{"arch": "swin", "model": "model that predicts nearness at each pixel", "dataset": "rendered scenes of toy objects such as cars, trees, mugs and chairs", "train_examples": 97500, "image_size": 64, "grayscale": true, "crop_scale_min": 1, "horizontal_flip": false, "color_jitter": 0.1, "output_stride": 8, "norm": "layernorm", "norm_position": "pre", "hidden_act": "swiglu", "mlp_ratio": 3, "head_dim": 16, "fused_qkv": false, "bias": "all", "qk_norm": false, "parallel_block": false, "inner_norm": false, "patch_size": [4, 4], "conv_stem": true, "depths": [8, 8], "widths": [64, 128], "loss": "l1", "targets": "nearness", "init": "trunc_normal_002", "residual_init": "none", "optimizer": "cautious_adamw", "learning_rate": 0.0018, "beta1": 0.8, "beta2": 0.95, "eps": 1e-08, "l1_shrink": 0.01, "max_steps": 7400, "batch_size": 256, "epochs": 19.4, "lr_schedule": "cosine", "final_lr_fraction": 0.01, "warmup_steps": 140, "weight_decay": 0.0}
Rows from block 10 of a small model that predicts nearness at each pixel, named by matrix and row number. Rows with one number belong to one neuron. Each number is 500 + 50 x the weight over its row's rms, rounded and kept within 0 to 999. All counts start at 0. Numbers have three digits each.
After each neuron's rows are labels from the 100 images, of 14848, where the neuron reaches its largest size: "responds to" is what is common among them. Only what is clearly more common there than usual is listed. The data: rendered scenes of toy objects such as cars, trees, mugs and chairs. In brackets: how many of the 100.
# gate: MLP gate (model.blocks.10.mlp.gate.weight, 384x128), inputs 64-127
# fc1: MLP up (model.blocks.10.mlp.fc1.weight, 384x128), inputs 64-127
# fc2: MLP down (model.blocks.10.mlp.fc2.weight, 128x384, transposed), outputs 64-127

gate.371:459521508498500498457501495505480521397610500494600484446500516468596450499539488522596471590531494603492507526499535510505460567508473481500503372522489532497522510500554533501546499443677493
fc1.371:477335487500531495567449500477502499514458470499537503455559504507503507501492483475500498506520494482560539516484500404433588484474505536496544464588343503404459576537490551497596335518505606
fc2.371:551503474534334411384504548502431546432548456513501541535531524489497506492405404466619494605517598524500489479501525556488530501523495493468498496472501461447581603482497487467498639458577514
responds to: white object (36)

gate.325:487488518501527551507496504503587539664461480489478464504500593514502500485446592441573504507498407512492512578510505515595500551490545519516548498552537496350548372426498494534500495532585567
fc1.325:498210516496528545504503503501510483500450494496369500429456494571500510497437492464505493516424492584503537466592441531475461509505480482502502586507480502608459497497434492513488500596499543
fc2.325:500492526437531497488467513412387516466465555452525456481553526503566510521489490500514461465516457489554464584472408496430623626498561505563499482507481431516430596499398509510477499501437523
responds to: umbrella (27)

gate.362:477472486464486503352500483523482484319593595497522525589541514473508539505517430475469564484542532552587511549576527499485505522499438480499522458524407505465474599466509532490499382487499437
fc1.362:537400510526501502458438486501502586494581480519484492498488442524527492436659466467533463503535580485362496447501550427468601341538490537505504497469585505470572509479586497506497499369535561
fc2.362:506516543612501570568502419528519534512624521504548453505459501614485455480575490502617509539466443442564548408476491499559438564458439498551553501447455509508551483442477478546441490475502485
responds to: count: three (64)

gate.153:477575498555496472474502486495445491495534443514547495502646494477498492494548572467558539445344629489513505506485460528494470432500473516552522506424381506403536444494520489490516517607499502
fc1.153:458499513388557553451486498487499467324486524519354485471531511522531485505503584517526499513564444536564487512527661462536427465500529508499498473531666502601531516510553509507502464527528503
fc2.153:485543500505567466471483520522745474494460412522499617522490482503510433477500538450581457537464514495448593536496404454552495518488507558507539496532526524417550502531503453499467452492496485
responds to: light from behind the scene (52)

gate.347:511440526485499481568512499546582482501528528437465504593527504503536514486491501547472502547492481599496513485501568518570417457502510545443569522516643482612627542486470519516528381546504483
fc1.347:493544503504528504549509517498444517589588540483485500580511493495476417466468548500521532453477508516457420497497473690446432484408439487586508407522506512472471496438669422499511598575501464
fc2.347:481508479472474665502524457500582480489333427418465534516514481495469421499498504536489476548490488512531500473508518533521434529443515501595500540514529475448633545447473493458557603497502459
responds to: airplane (32)

gate.330:500706476490480597537570510548499458564579511500535500535502502410504495499518499436401495512533438515524492501512485550582523492516549501467498508504495500346571396421594509501462487438497543
fc1.330:488500522477524399358505483478422498505452481454500503468583444583506490484511496497496509500494532449552452500440534450520572583501464447500421565475389514620349500512411495476494482493519493
fc2.330:579519460524504533489477454531506467431499468488475506500477499503502547587496560525513493568586470519544508487419643542470555504518490531518468513484529497455407381509464482479523499493454496
responds to: umbrella (29)

gate.279:555454526649457549565522499500544587499467562517528508563557545445492481499452500500509502492534403472494431446441499428460539502458492505497512550544611520500515420499402466545469452544602542
fc1.279:456476496480509448437495501483487510569495493598485498560513457478453607499664507484501461461430502445535460526442452466527507604554627505535474522498499496481482493501554547500502497510481517
fc2.279:502485486512502498504485514521527502402509518549517636516402472472437480504481479497500499458540494512469511469630499479454451425498413464515500407492478498459575454465500530495468496488578495
responds to: ladder (31); umbrella (30)

gate.6:500431504531511495591504501499432497498610561417322498574517493464512535503568501553464423496540360510516500512502514506374499499509507491498476505428420506507432496500575595500474506427442653
fc1.6:522427514531503435533478478504517514500499541463514505499459501477483579498512562500507522409516496586531506477440513500436493382576586488486492570481459489550595407507517385493454611517449614
fc2.6:478374531483502488500549555495563404524437511500422593485503460473513468494514635484509448499381660473474528494497511479490456445502598521500482538497560446445593450521598603492522503517502552
responds to: light from behind the camera (51); umbrella (43); largest object: umbrella (30)

gate.106:508534495471633546493428500494504459503518493497502501439495546530491525507448500501469499351551546458427506518590584441425493494446558478440444461444499517520525501501482494485475459566482551
fc1.106:461488496397553541500479518497510493564504498527529493508537503492493472533426490501492491525425504495333522607614504497254496504487421533523471493417469516450487520469482533499509508495484548
fc2.106:505413514493527418601500489503463478611537520494469421500523508550399510515449570594379467450402514441534481485512435503530583506492620502490529466499605505573460482493521502498494452574498607
responds to: light from behind the camera (87); count: three (62)

gate.162:521543500404507601516510492495562464497495522495452513498475492569491540502519550553475556505556439517555439469430461498653461554458510544500514495719469509352565528443567460486504442441435492
fc1.162:492535480421512526427534494495492473454508557473531494562533576340581482509521583477538542550387435549587451519421510501513366469502552496530531509579440517499591469463656498502493499614512487
fc2.162:503501497391498399587502491496496553572579521482494442515506500546504474530440390548472543485600346484459479497521464489374514559504456393498500508503496505536497502532444461513415500538509563
responds to: light from behind the scene (71)

gate.0:500489495476492535512450501430485509509495556397487472440452512539499495503461417455500511494421278529509472500532422542467469449507576501513579530580493480497561447514510505506555477505379499
fc1.0:411519525544542440505429510433663527429304540563448495494475484456485495504543416549542493565499508535578502481527506471512499497517475522481508524504504478561508489530471491488499480439611529
fc2.0:511460498382476522546575508484498536493605552464483549504431531473514610507542513495457463487601519503615463455498521502475490513501507527341495465483573476592486644521559592518544499526459512
responds to: umbrella (32)

gate.184:454499508446458497595428513454495500504486386496438500515566500470517502532473378562519511487531502538513552531495458507487564535493545481508332496533476477520555518473515519500482547540491560
fc1.184:508463498480564529493492497506484460518495500625481491477472455500505512475497488563477482522449387527482550537502503503522558498485581519498528388503435497271639551438511500495492478437523542
fc2.184:458422520627489483495487510496500492490504615539507464491497462552357397529486515593431480490394492560538544594572502460537483420494530548500520481504490496435494500461549510511500383522497539
responds to: airplane (26)

gate.195:587562509461525503377539500503602525525506517531498502447414615488481547498542499466561500464438584515489499471488437515527495448510464545460492528504388485516340491546511466531502522501452536
fc1.195:493460546575486535533470497485468474500516366438615512513514461483481494502542552451523564498574496500498555473571697487499557625510443471493497564449458523436635392542466457480501496459548517
fc2.195:561479492429523557522508469512529518455513516464502504508515615496529501542508575479549530574577434518530515479483538494431424546415488475492523540483539513558406512500440497463619461505468470
responds to: mushroom (29)

gate.56:511496501500490431651426501426541509464638555514501502401489500467508532498537491550489514427469521537569487456388521505504391496550484384507492485443501501532413470522428472509506434510560497
fc1.56:550332495614492500563521500526655524523352411518518501501532479576488541469552560441518495497416496502506494445408344525430498595505418490551479492513539497515487456497450495511502475461510562
fc2.56:506514435486501385575475453443539505421597579539528596472476491427449408492448507575493501450625503530443502577588572493415521481499529512491477470505542500511493580548506469524534483485537483
responds to: count: three (61)

gate.160:498503503398535487437510503498483427459486530509480501552432516440538497474504645520541505483509501488470523506532525518510434539496528500513497505503513502677647469432535485499465499563500403
fc1.160:494519513441625499467489510502485513539499506432485500522537507541675500499464480490533475520472516501491493449489514341468490528481502518487501325432548500500472473507444500499498441426556507
fc2.160:500502502520491576545539509502531504493444508513517384484503559375445563457469497507480503488500518427556478564531368502499585502442437443501497519532385568479592488489532344499496507391491455
responds to: count: three (60)

gate.46:509490489466484454440452470494563499419427470487470502568500456579493502493510435505504532484499477574533500538458533477447501382528576422502519506539452484483598522491667473487524571417509594
fc1.46:499492507509401523437529497527488363532485398511542497561468547494454499536553475559478504519638403548434541518481545646403436456500490514504499443542533507472558481503536479503476484496518484
fc2.46:476500498515531526486494493552522517529543478479484442480512506584573465502485513482499512532493432588604556479502377484470497725454477532496513472481559461554447497492490447505553544465475482
responds to: mushroom (26)

gate.262:507514481516463486521458508503475474528470438509532452542490472528500500488612488473472494452485499453444388496287483562522434677594463488499459495504400496498468522499448458497500505508527574
fc1.262:490665497465500490386499502508508470440489509474536503421408501527390511499498457497510494503617514489501509502698462500452459500526512552485488502571525474326500655516597456503517519458470462
fc2.262:504496776519504499521446534489488499526478461507551586505487550532543518498481487443464477502536500494449522496516464406493483521470522518515537493549496499487512496504511523492508507481515497
responds to: ladder (33)

gate.229:500503496520515574542528493505498541638503481434537481429434508508481512505561528504533394427484524485540466399529378497593465638494475479536541280546522510445551641500463505499500472543487444
fc1.229:386518512520455576498500500468551517439336511586541497436512566477513505484582464572530507402621458493457516557643578396496629505542500628512483500498552505435432455519409506485517489512529553
fc2.229:481504499491506515519453454462485433566472481469416507491487526402545559555482553531477476557623569519495423446528675500503523474567557402417494477486512480442429569480584554409495602494474475
responds to: umbrella (26)

gate.368:520487499454504447527500491441437469477319556514491508466561627459541511498417638501498564497585588412480473572677487466444527542531541507429548534494573497568447470516435491487504473552464486
fc1.368:508564522470517448485468516506507530522399505426526491527469491520438531454503476470495500492641503480525500426488526575650510577484499500499491443528572492495521500483394436530499420520501425
fc2.368:407491504406416523494563475514526467498552443505455495488444534546459497580505512600480470469527546529481518534563639539590678427494493453487456529493570512536496484446534556541483517500449482
responds to: light from behind the camera (66); count: three (62)

gate.374:504601502488526499499510500513513486565404626455500497500581487549623479509507510437538441556468501320565436504423512502601494484588624492497495473488565508457437483512535610504540476401541488
fc1.374:449489497482512395514503502514500501501504499534518498527595506484473527510439490595445502526502500528480529543622502502519394480482579395495475478461488480557562481495562497481502493497583499
fc2.374:513491467501491507477521494503443419421529406480509559511516513512545369495504496442503502466528454528393498520501562542499494502505523501498471455457531494585369505505508656485501597412528481
responds to: table (25)

gate.61:487445545499576531485496523515495560620651460484487483480524495524390518500481502571518488572655460615361579452503477500612512501454488515500547502485485503392410506501540498514528402514479502
fc1.61:500593500491481334361495488463427526373424437482567509467540486566497480501455460499458480477445535401577453495515499497422500562503507507507491528610465527508632581510396433510482538510453469
fc2.61:487418499459577557493423527494383589548544491510550502487436518514659462542375486439389431469460441560500501600483497517500505439501404516499499529513355546498477480467493505500498439494500528
responds to: light from behind the scene (50)

gate.116:498488503446522473394382520462505461366456566465485501452583494489517493482337445491420530514459506573499522532610507506433543495517553500448461484513495478475606546510507585498522552493483509
fc1.116:474522489561502526612500499522481451618517504621478508517495544501514496506505480530511477489532366414492512586428449544558463521485520431524499454470573517563424523455474494499448500552501521
fc2.116:507496501469627512392468477514491493496519518489456403455582501585551507561378482513504505501489435478517490480501522492474552521493535508513496603506529472540419422511508552527501483497428464
responds to: light from behind the camera (56)

gate.159:480522551501483476493515492512497496523504513548478483479316499476479513490505457501438432461429518460506496496534501518475584475476550588436497505646511518477519608527544499500496446480465496
fc1.159:544493535504581431454536500499514502493407554460561477497508576479477504514551471582535513475546642474520463500691491494462538614523523469518546477497502526499500508517530502518519491491558472
fc2.159:499499478468594472417489441505569500482495599614475474531493481530620491525448575504577466514423508467564454535500539573577493537503543433493511471509512515556453522504618478518484519494498450
responds to: light from behind the camera (53); barrel (45); largest object: barrel (38)

gate.111:586558500517438482525519487571486602499550452546492481438436480482483494459500441516590411499415468514463468492507546410512445506525413472515447504488500475467668613487534520512528682430485502
fc1.111:507554495452475492489486482486518559448590488436466494482502484562503543496492478501560490470718410514488439481468536317517469558541619383502472475504473498443519519491510496516477499525421508
fc2.111:499493556489490552539593544503570443517483637500508447528640504510491541464642445568488522436537403352459498462493464521391480506505514546530453421544463497563438486435650527508477503524498496
responds to: light from behind the scene (50)

gate.265:517485499588484506524498500572484510493545500442484500559430501499681517493551517463497495485535384531524520497494497500517507477498502461487477491411531559583526310481469434516471479499531538
fc1.265:501505494528576476500500495502445498503565440345477497513485502528446512492514499513577461630544495501522530421666541496548499470480363547587614444425494504512544499466594479505404474540448480
fc2.265:497352571503499478467511479375471500527453495551474495473515528540410302555491477550501413454496511477518471543524478497501474510484495501551471466506506517490491566498535589500510525503526507
responds to: light from behind the scene (50)